From a checkpoint of a small image FSQ autoencoder: encoder arch vit.
Rows from block 4 of the encoder of a small image FSQ autoencoder, named by matrix and row number. Rows with one number within an expert belong to one neuron, the router's apart. Each number is 128 + 32 x the weight over its row's rms, rounded and kept within 0 to 255. All counts start at 0.
Before each expert's rows are labels from the 100 images, of 14848, where the router gives the expert most weight on average: "strongest on" is what is common among them. Only what is clearly more common there than usual is listed. The data: pen-drawn characters of a made-up script with 800 signs.
# router: router (encoder.blocks.4.mlp.router.weight, 8x256, trained with AdamW), inputs 0-255
# up: expert up (encoder.blocks.4.mlp.up, 8x64x256), inputs 0-255
# down: expert down (encoder.blocks.4.mlp.down, 8x256x64, transposed), outputs 0-255

# expert 1
strongest on: four strokes
router.1 [130 129 140 214 101 134 165 155 101 179 144  85 129  78 101  80 185 112  93 142 170 104 173 108  97  97 145  75 157 159 154  87 159  93 121 180 150 102 163 151 150 123  98 105 142  94 117 131 170 155 110 172 177 129 114 156 139  95 163 118  91 162 132 140 128 155 180 158 144  94 147 171 142 119 156 107 127 157 172 133 167 113 198 147 137 130  90 161 104  73  86 129 116 122 142 114 170 148  59 133 119 129 122 167 124 123 171 204 176 114 117 164 165 186 134 158 171 169 163 124 131 118 106  85 106 130 100 107 125  86 115 150 165 157  94 131 100 147 104 136 128 114 146  78 177 157  60 141 105 119 132 128 185 114 116 179 113 122  99 109  85 136  59 168 133  91 111  54 168 119 103  97 178 103 129 142 113 157 138 154 136 177 178 123 162  92 146 100  91 133 181 124 116 118 120 137 124 186  95 126 100  47 122 151  84 168 131 175  75 174 148 129 130 168 113 118  47 149 162  73 164 155 172 122 135 110 119 112 187 133 149 123 117 123 139 173 107 195 117 200 138 127 169 111 138 126 180 107 151 146 124 172 196 141 127 136]
up.8 [139 101 129  86 148 157 173 142 117 119 148 178 146 179 154 121 167 119  94  49  84 180  82 101 102 120  88 114 107  82  90 166 109  78  81 108  90 171 190 142 174 155 156 141 134  98  95  78 106 161 133 163 113 175 137  56 163 172 105 107 124 113 152 181 142 139 170 148 195 163 157 139 155  87 167 136 120 107 156 148 132 138 103 138 154 134 149 129 145 148 133  86  90 102 116 137 139 146  93 110 124 153 178  94 107 161  81  80 126 153  80 109 110 113 122 133 114 133 145 126 153  81 181 142 163  92 129 196  73  51 144 154 151 123 135  72  97 116 194 128 149 120 110 168 111 134 122 139  92 149  85 157 156 137  57 140 120 135 129  69 116  78  47 150 130 135  91 160  97  85 136 134 105 174 142 108  72 110 139 175 137 118 168 149  87  78 158 101 140 192 133 134  88 140 148 157 105  84 117  98 202 120 128 138 155 190 148 107 161  81 105 154 165 126 153 124 178 129 100 106 114 173  85 127 141  93 122 162 104 158  59 104 145 111 104 135 181 162 175  93 123 116 142  87 176 112 119 181 118 112 114 109 100 165 123  91]
down.8 [147 166 122 147  61  89  86 167 178  98  84 136 123  81  70 133  97 161 145  85 158  87 184 135 112 149 138 137 174 134 116 119 173 178 214 138 163 109  71 152  90 126 123 122 215 169 142 108 117  83 157  90 170  72 131 129 122 132 119 128 145 150  53  74 112 148 113 115  87 140 107 104  50 134 125  80 149 113 114 142 224 117 130  56 155 144  72 174 103  95 118 134 150 166 143 129 150 193 153 147 104 125 140  94 120 138 171 148 130 140  85 127 107 123 126 106 106  90 153 175 131 152 137  73  78 109 110  94 144 173 179 174 149 120 173 184  97 133  95 139  78 123 173  72 145  98 134 139 114 153 154 139 145 119 191 129 152 153 110 161 152  98 144  82 112 105 183 126 110 148 130 111  85  98 109 135 135 151 135 105  92 123 155 132 171 111 108 149 119  81  77 100 151 102  92  92 137 131 144 175  86 148 130 145  96 116 116 135 116 200 154 117  95 136 131 115 125 103 140 113 134  86 151 125 154 170 166 116 227  97 120 133 138 164 115 116  83 139  85 140 125  83 118 151  99 151 142 133 127  67 118 136  64 159 187 129]

# expert 5
strongest on: dark on light; one stroke; only straight strokes
router.5 [106  94 105 100  83 215 156 134 151 135 160 148 131 142 177 135 144 152  96  98 171 137 144 117 105  59  98 104 127 129 145 130 153 130 139  72 149  26  79 176 106 108 154 133 132 145 167 103 104 135 104 140 140 166 115 114  71 139  88 185 152 117 115  98  71 177  93 124 111 130 130  71 120 144 137 118  68 117 132 127  96 144  96 130 140 106 126 178 187 182 103 100 154 140 129 124 137 136 139 112 144 149 171 139 118  71 155 141 103 133 116 122 117 164 157 130 156 176 168 117  96  94 165 121 130 103 105  94 132 105 137 152  92 149 135  76 143 135 116 147 132 168 100 115 190 100 103  92 141 116 112 113  75 154  45 142 150  91 132 109  91 163  89 170 101 170 128 160 142 140  72 182 141 214 101  52 140 176 159 138 135  93 162 177 151 131 178 106 192 163 105 116 127  65 147 147 112 109 131 113 136 126 157 123  70 144  88 162 198 155  98 133 102 174 130  97  84 118 142 116 157 165 176 124  88  99 116 154 166 141 113 143 114 146 146  96 173 157  93 115 155 109 109 160 174 166 196 117 152 177 159 201 148 132  74  71]
up.6 [113 101  96 156  85 109 135 158 133 137 164 151 129 100 151 167 106 171 203 133  80 128 100 118 134 177  56 119 123 115 140 167 127 167 150 162 118 109 148 121 135 159 173 101  65 111 142  78 122 173 153 126  96 131 121 129 144 152 102 109 141 189 126 155 140 204  63 140 133 157 157 121 146 149 153  70 133 106 105 100  96 139 118 138  89  89 139 154  91 158  88  99 144 137 141 164  73 185 124  86 124 155 112 146 119 143 156 156 132 108  93 157 125 101  83 121 183 163 115 125 123  95 146 116 152 122 160  84 111  64 100 116 114 123 110 127 105 121 113 161 113  70 183 150 150 143 167 116 110  94 152 123 116 204 114 153 130 159 162 143 133 187 126 201 111 155 127 139 104 135 107  90 115 155 115 100 157 108 193 109 120 149  90 135 109 109 172 115  95  86 116 148 137 216 129 125 121 103 157 169 126  94 111 142 102  92 112 143 120  60 143 167 173 115 159  93 118 134 121 140  99 140 110 165  66  65  43 166 162  83 100 233 160 120 167  88 116  52 138 106 128 133 129 103 117 120 108  80 194 154 203 142  88  92  61 127]
down.6 [119 102 124 133 106 126 103  94 187  78 104 144 132 153 113 182 144 145 127 180 168 127 108 124 132 135 117 126 126 112 121 131  95  83 149 170 153 149  89 178 135 139 102 144 135 131 157 119 154  88 122 117 132  84 164 121 104  71 193 126 154  99  99 163 160  95 108  98 115 125 102 127 106 182 142 119 110 117 148 164 145 150 127 184 174 165 111  89 148  97  99 146 115  94  69  75 166 137 143 119 153 151 177  93 105  97 128  97 128  96 209  91 126 121  67 147 153 105  82 124  97 234 115 136 132 121  64 166 154 124 110 155 103 122 184 160  61 143 108 110 119 130 163  87 116  70  83 135 129 199  81 158 140  91 135  92 140 158 134 147 104 130 109  90 143 102 171 141 151 138  87 104 117  85 137 154 131 177 109  96  82 121 174 124 152  98 132 138 148 110 111  94 101 159 134 105 148 121  96 144 142 109 154 189 142 128 132 122  92 179 102 127  59 114 143  76 115 129 133 104 137 154 110 149 193 118 178 116 151 141 155  13 111 149  84 145 112 137 115 139  85 121 174 248  94 137 146 197 136 106  88  74 186 164 155 138]

# expert 2
strongest on: one stroke; only straight strokes
router.2 [168 105 151 154 172 102 101 186 107 145 142 119 139 172 125 139 134 171 153 111 103 117 117 139 162 143 131 109 117 110 160 164 112 156 140 161 172 201 131 121 107 113 108  69 157 120  93 170 117 121 139 101  80 126 171  96 177  84  87  87  95 185 127 139  97 157 120 165 133 154 176 160 135 145  99 155 109 115  96 137 148 192 155 136 161 126 143 147 123 162 161 146  66 131 170 163 176 129 155 118 145 126 125  78 187 176 105 185 128 158 160 156 178  96 112 166  86 106  77 106 185 121 142 119  94 166 149 183 146 122 121 100  86  77 145 186 147 115 172 110 120  86 120 103 123 140 136 156 119 108 111 158 149  94 142 123 187 107  73 178 132 109 180 141  89 119 112 153 147 138 165 175 149 127 118 134 137  80 132 110 170 116 115 116 137 125 141 157  88  98  68 135 175  78 116 130  93 129 140 131 113 144 156 114 160 130 153 132  81  37 144 179 103 173 133 182 118  64  86 114 110  84 121 117 116 158 168 117  55  74 110  99  67 173  58 100 139 172  96 111 125 186 106  87 146  92  78 113 120 126 147  28 126 137 185 141]
up.8 [122 197  93 160 144 114 140  67 176 163 111 103 151 173  74 160 143 110 129 116 189 163 158 122 119 115 104  86 163 148 141 140 152 127 168 124  89 107 118 137  96 140 116 114 161 121 168 109 151 118 116 121 117  92 101  82 109 119 145 153 130 131 122 134 113  55 103  68 161  94  45 116 112  96 176 116 118  86 168 112 154  80 116 134 112 185  68  85 172 126  69 170 133 149 154 125 207 121 133 103 123 190  76 145 153  50 128 197 146 165  95  96 139 139 101 147 155  98 140  80 113 142 144 124 107 110 170 145 109 140 186 137 145 119  79  85 193 127 143 133 169 138  66 148 163 124 145 139 135 101 179  59 103 104 131  96 115 118  85 168 175 131 110 109 116 108 170 144 190 100 147  61 135 118 132 120 127 145 133  35 120 147 138 138 150 173 160 112 172 167 106 137 143 139 113 120 190 135 118 152  68 114 127  96 137  82  36 110  55 144 118 123 140 107 129  99 149 144 112 135 111 145 135  58 176  64 148 132 139 141  64 124 176 129 126 129 101 108 137  97  97 109 170 164 145 148 114 170 103 157 106 138 142 113  88 127]
down.8 [127  91 135  86 116 131 104 163 147 161 104 143 112 122 150 178 121 188 157 105 157 111 117 143 125 143 136 125 163 130 120 155 118  36 124 157 139 138 154 143 134 156 133 108 116 165 137  77 140  78 110 133  65 120 166 111 145  82 171 130 144 130  76 115 130 113 108 149  69 153 149 140 106 167 113 114 178 107 139 174 128 166 112 138 149 194 113 114 121 133 155 102 110  87 102  85 120 227 152 126 153 150 181 108 157 173  88 129 109 180 231 101 154 129 115 133 140 114 145 117 115 128 101 128 146 126  61 135 140 146 115 118  84 201 170 143 117 124  89 121 105 116 144  91 116  97  93  97 141 194 115 106 141  78 149 117 131 124  91 138 168  76 114  90 133 122 143 125 128 105 201 141 118  80 125  81 116 187 124 140 114 132 132 116 158 207 121 123  91  61 120  78 110 108 117 123 140 161 105 108 171 136 150 153 123 129 191 118 170 147 121  94  43 138  99 134  67 125 139 107 131 125 117 210 170 183 108 180 178  99 130  73 149 132  52 166 148 107  85 152 157 103  85 173  56 132 155 180 103  87  86 140 116  74 142 135]

# expert 6
strongest on: dark on light
router.6 [167 166 122  91 145 139 201 151  74 150 106 150 100 105 149 141 130 155 133 100  88 153 124 135 112 114 129 127 103 158 146 119 209 113 171 114 114  67 118 136 136 131 160  63 137 144 130 160 104 127  69 147 116 180  91 131 129 213 123 174 165 122 148 181 122 186 118 127 156 126 107 102  52  97 137  98  60 132 125 101  97  90  95 109 177  87 130 174 121 153  87 145 181 170  86 150 155 149 151 139 116  91 126 102 127 114 189 159 153 110 103 134  99 149 174 118  71 144 111 120 119 143 164 157  94  89 165  84 142 130 110 145 115 131 101 109 155 160 139 145 107 134 110 180 146 102 158  81 100 137 167  89  83 227 121  91 125 127 170 129 164 135 132 134  84 144  97 124 127 113 106 151 164 123 137 139 165 102 106 100 180 138 140 169 140  72 125 108  94 133 129 133 140  90 144 155  81 162 179 116 104 118  61 141  95 168  74  70  84 141 186 138 232 151 114 130 132 136 168 136 134 160 108 107  96 154 152 119 123 167 171 176 146 143 144 111 105 114 104 137  91 132 134 140 179 154 154  80 166 119 192 180  99 175  83  48]
up.14 [171 149  85 134 112 189  97 124 114 130 131 171 115 145  75  78 129 100 122 108  90 181 125 120 133 121 151 133 130 126 141 151 183  90 140  74 120 138 140  88  94 157  81 151 178 123 125 163 137  74 140 134  99  74  91 158  93 122 117  88 104 109 119 108  37 124 227 103 139 120  98 170 113 104  69 100 115 188 135 124 119 116  95 142 150  98  88 166 167 142 120 142 116 124 127  58 175 147  81 117 139 157  42 135  89  70 150 113 150 100 111 101 145 151 146 155 136 128 110 136 156  99 110 166 163 134  89 100 143 104  88 132 115 143  94  82 138 153 116 158 137 124  55 137 128 132 184 103 107 137 154 119 101 151 110  83 112 183  88 104 191 138 168 163  95 130 146 132 120 134 120  73 125 130 164 109  66 151  79 130 174 121 143 130 129 102 116 128 173 207 145 155 135  90 145 126 136 131 125  96 114 162 123 116 174 109  73 162 112 130 100 153 145 190  98 102 129 112 122 170  93 108 171  65 139 119 160 113 180 154  85  97 219 104 212 192 176 158 137 123  94 117 189  99 156 138 137 128 122  76 142 125 155 176 161 136]
down.14 [157 188 156 204 125  73 118 108 182 100 102  98 131 137 127 150 114 121 143  80 203  94 156 152 129 120 134 153 126 133 138  97 104 217 174 125 140 144  76 119  98 114 165 119 142 161 134 159 109  62 106  29 201  90 147  97 100 132  88 129  98 119 106 101 106  99  95  98  90 127 111  83  84 130 114 101 135 114 136 154 121  90 162 112 112 100 108 135  91 135 106 140 139 151 110 161 109 157 168 120  98 123 127  82 126 112 129 152 111  39 103 125 127 125 127 124 180 136 107 179 101 226 118  91  66 110 165 111 202 156 124 152 140 101 134 152  79 152 101 126 154 128 154 121 125 134 122 134 137 153 148  95 165 166 194 145 164 120 199 166 155 127 145  78 132 102 157  86 120 141  76 138  78 118  92 155 216  83 152  88 116 122 100  87 151 134 120 177 137  69  64 132 182 118 127 110 112 126 139 192 101 117 132 165  94 125 160 150  64 175 143 110 163 134 163 115 113 122 140 106 149  92 116 164 149 177 158 122 188 123 133 144 135 182 160 135  64  84 113 134  98 183 128 142 106 119 111 108 155 131 129  99  98 137 113 157]

# expert 3
strongest on: dark on light; four strokes
router.3 [134 153 128 112 114 105 122  98 200 109 208 134 133 150 170 115  81 143 107 138  97 163  86  82 138 132 144 158 109 124 169 124 100 101 187 152 117 140 118 101 121 173 105 140 118 165 110 110  42 105 127 122 142 132 183 134 137 185 127 150 156 127 116 185 162 124 128 106 182 136  96  90 112  87  85 161 183 123 108  90  87  86  84 108  94 116 127 107 126 138 128 168 163 163 115 116 144 159 120  85  93 128 131  81 111 164 142  64  86 167  97 142 105 127  70 138  82 130 105  78 105 156 135  94 163 105 176 100  93 113  88 135 145  58 120 106 121 118 147 124 143 123  84 169  99 103 173 118  73 142 182 149 125  79  97 137 122 101 126  84 165  94 178  94 115 124 194 185  64 115 158 140  95  76 143 122  98 110 167  89 169  63 154 118 130 153 114 131 148  99 168 167 151 108 142 117 131 121 107 185 128 203 101 184  83 127 137 172  97 162 120 167 109 128 153 154 213 145 157 172 114 129  62  99 168 148 139 201  72 113 126 136 140 145 197 113 152 131 107 132 142  98 105  90 133 123  86  97  97  96 100 140 123  75 156  95]
up.8 [159  73 111 153 170 126  91 171  96 131 150 111 156 131 183 167 136 139 176  81 134 147  85 184 131 146 146 139 153 178 108 110 121 158 136 112 124 137 136  77 123  84 132 173 126 132 161 140 111 147 170 171 161 120  96  89  94 127 125  95  85 153 180 108 123 133  96 127 140  71 144 129 224 101 150 122 128 117 154 104 123 139 173 192 137 145 173 107 131 197 161 100 111 137  80  88 158 177 142 116 134 115 123 162 135  61  97 165 109 100 145 146 150 105 118 160 106 147 138  48 138  77 125 138 122 135 129 142 139 153 152 100  96 144 111 158 143 112 167 113 119 126 105 154 100 122 116 148 122 187 149 144 150 128 113 119 132  51 175 171 111 119 140 131 107 112 107 101 124 103 170  25 121 206  69  86 112 140 113 107 174 123  83  74 126 180 136 148 150 118 116 134  87 117  36 119  52 172 137 145 121 118 164  82 116  96 100 143  95 102 113  99 146 165 134 120  70 100 108  96 127 143 142 133 169 166 188  59 178 121  73 123 143  97 102 135 147 168  74  94  96 128 186 120 128 115 120 186 157 131 175  86 119 180 149 186]
down.8 [124 146 142 126 139 123 130  97 179 109 149 166 108 123 140 136 123 125 145 164 128 101 141 140 130 117 136 109 112  93 128 121  85  72 216 154 154 129  92 132 142 186 129 151 205 137 165 136  65  93 113 103 136  89 120  89 152 153 149 151 136 114  80 126 103 163 139 121  97 102  90 116  82 149  84 116 143 134 123 153 107 147 110  79 142 118 134  58 162 107 113 178 135 100 110  83 126 195 169 127 122 165 138   0  69 119 145  94 126 136 170 113 121 108 110 128 140 138  86 118 142 179 140 110 163 100 151 117 129 132 115 130 143 115 173 127 101 173 121 120 178 103 129 125 133  79 122 150 117 162 135 114  98  85 130 120 144 135 160 106 168 128 107 110 139 133 127 255 111  72 123  99 130  86 153 108 236 144 159  87 112  99 138 130 119 237 145 120 176 109 141 136 123 120 143 117 158 167 120 162  87 131 128 207 117 132 116 130 109 154  99 121 105 131 114 111 157 127 126 175 139 135  83 130 196 177 147 134 197 105 103 115 155 116  93 157  42 119 139 106 127 126 100 106 116 133 116 127 119 128  99 141  74 161 135 125]

# expert 7
strongest on: one stroke; only straight strokes
router.7 [148 110 166 137 101  83  79 105 120 139 172  92  92 160 155 133  91 159 135 115 139 179 115 221 169 115 161 100 146 131  97  90 144 161  95 127  84 195 114  62 144 126 121  97  96 196  89 107 115  85 145 177 163 125 134 112 101 111 116 122 162 170 166 120 111 142 137 159 130 196 105 146 119 132 125 141 142 182 146 141 160 105 200 118 161 151 115 165 112  73  85 157 102 133 152  86 154 131 122 159 125 133 137 141 178 198 122 141 120 156 120 134 140 142  82 171 107 124 112 112 106 173  51 148 125 160 129  69 118 107 114 123 148 156 177 182 109 165 138  64 120 126 159  86 125 153 139 149  85 157 167 159 153  71 127 136 159 126  86 115 171 149  96 171 153  48 136 104 172 121 174  95 128  84 141 101 118  71 142 150 155 135 110 124 139  82  91 203 114 131 140 167 131 154 117 132  98 149 124 193 100 141 169 115  93 132 160 140 132  76 123  97 170 105  93 135 154  91 123 102 146 100 119 104 103 149 164 130  78 113  80 116  45 167 145 126 120 136 150 131 191  96 140  22 122 104 110 134 151 148 163 114  80 139 128 198]
up.6 [164 115 100  82 103 146 116 101 100 143 107 155 147 173 101 188 152 139  75 162 148  89 211 121 156 170 173 112 115 122 197 148 106 126  94 125 139  93  90 111  57 153 117  81 113 176 104 150 125 102 110 121 102 152 184 141 120 131 117 160 154 154 143  80 137 101 156 150 127  87 143 106 121 121 199 149 134 101 167 118  88  97 128 119 111 124 104 128 114  89  82 197 118 122 135 110 164 151 103 146 106 141 203 106 128 182  78 125 116 117  81  94  91 113 143 131 118 125 163 161  85  93 109 159 125  84  87  63 112 190 118 211 193 116 131 132 118 129 122 137  87 119 142 184 135 120 119 148 117 167 175 102 109 159 170 124  95 104 135 184 134 148 113 109 126 186 149 135 163 109  88 150 134 129 126 134 132 109 128 122 147  55  31 116 120 154 118 128  66 136 168 221 132 179 139 148 111 181 102 143  95 145 106 119 103  98 126 132 133 155 118 106 182  86  85 104 111 135 168 142 141  87 133 162  98 176 147 170 100 159 140  86 120 118 141 149 167 100 132 124 146  47 186 110  81 117 120 117  82  49 130 134 152  66 160 126]
down.6 [127 160 119 127 195 138 161 135 144 100 185 142 125 147 103  83 137 118 119 156 118  94 140 166 149 113 137 159 119 104 121 148 158 174  86 130  87 173 100  90 115 165 132 117 127 159 131 177  92 197 160 116 114 207 105 187  88 146 118  99 103 110 132 126 127 107 128 189 197  94 134 100  81 141 107  95 133 122 188  78  84 105 136 192 112  58 137 155  98 194 100  67 117 143 165 128 124  71 163 101 154 136 130  89 126 138 160 156 120 145  27 110 130 112  95 166 161 124 107 131 181  79 121 145 107 158 150 157  62  93 121 142 127  80  97  90 116 135 127 120 168 188 113 113 129 121 101 142 143  48 118  95 137 161 108 126 121  83 159 123 112 210 123 157 166 119 126 118 115 112 124 184 164 117  93  97  82 127 162 117 169 104  90  97 128 118 142 164 177 176 124  94 181 144 119 117 109  88 139 132 152 151 125 115 148 121 158 164 147 124 133 146 143  80 169 153 172 133 117 117 127 103  85 162  69  77 143  85  40 150 108 178 134 147 183 126 119 128 139 140 197 162 131 107 150 110 135 124 143 151 198 100  98  80  69 123]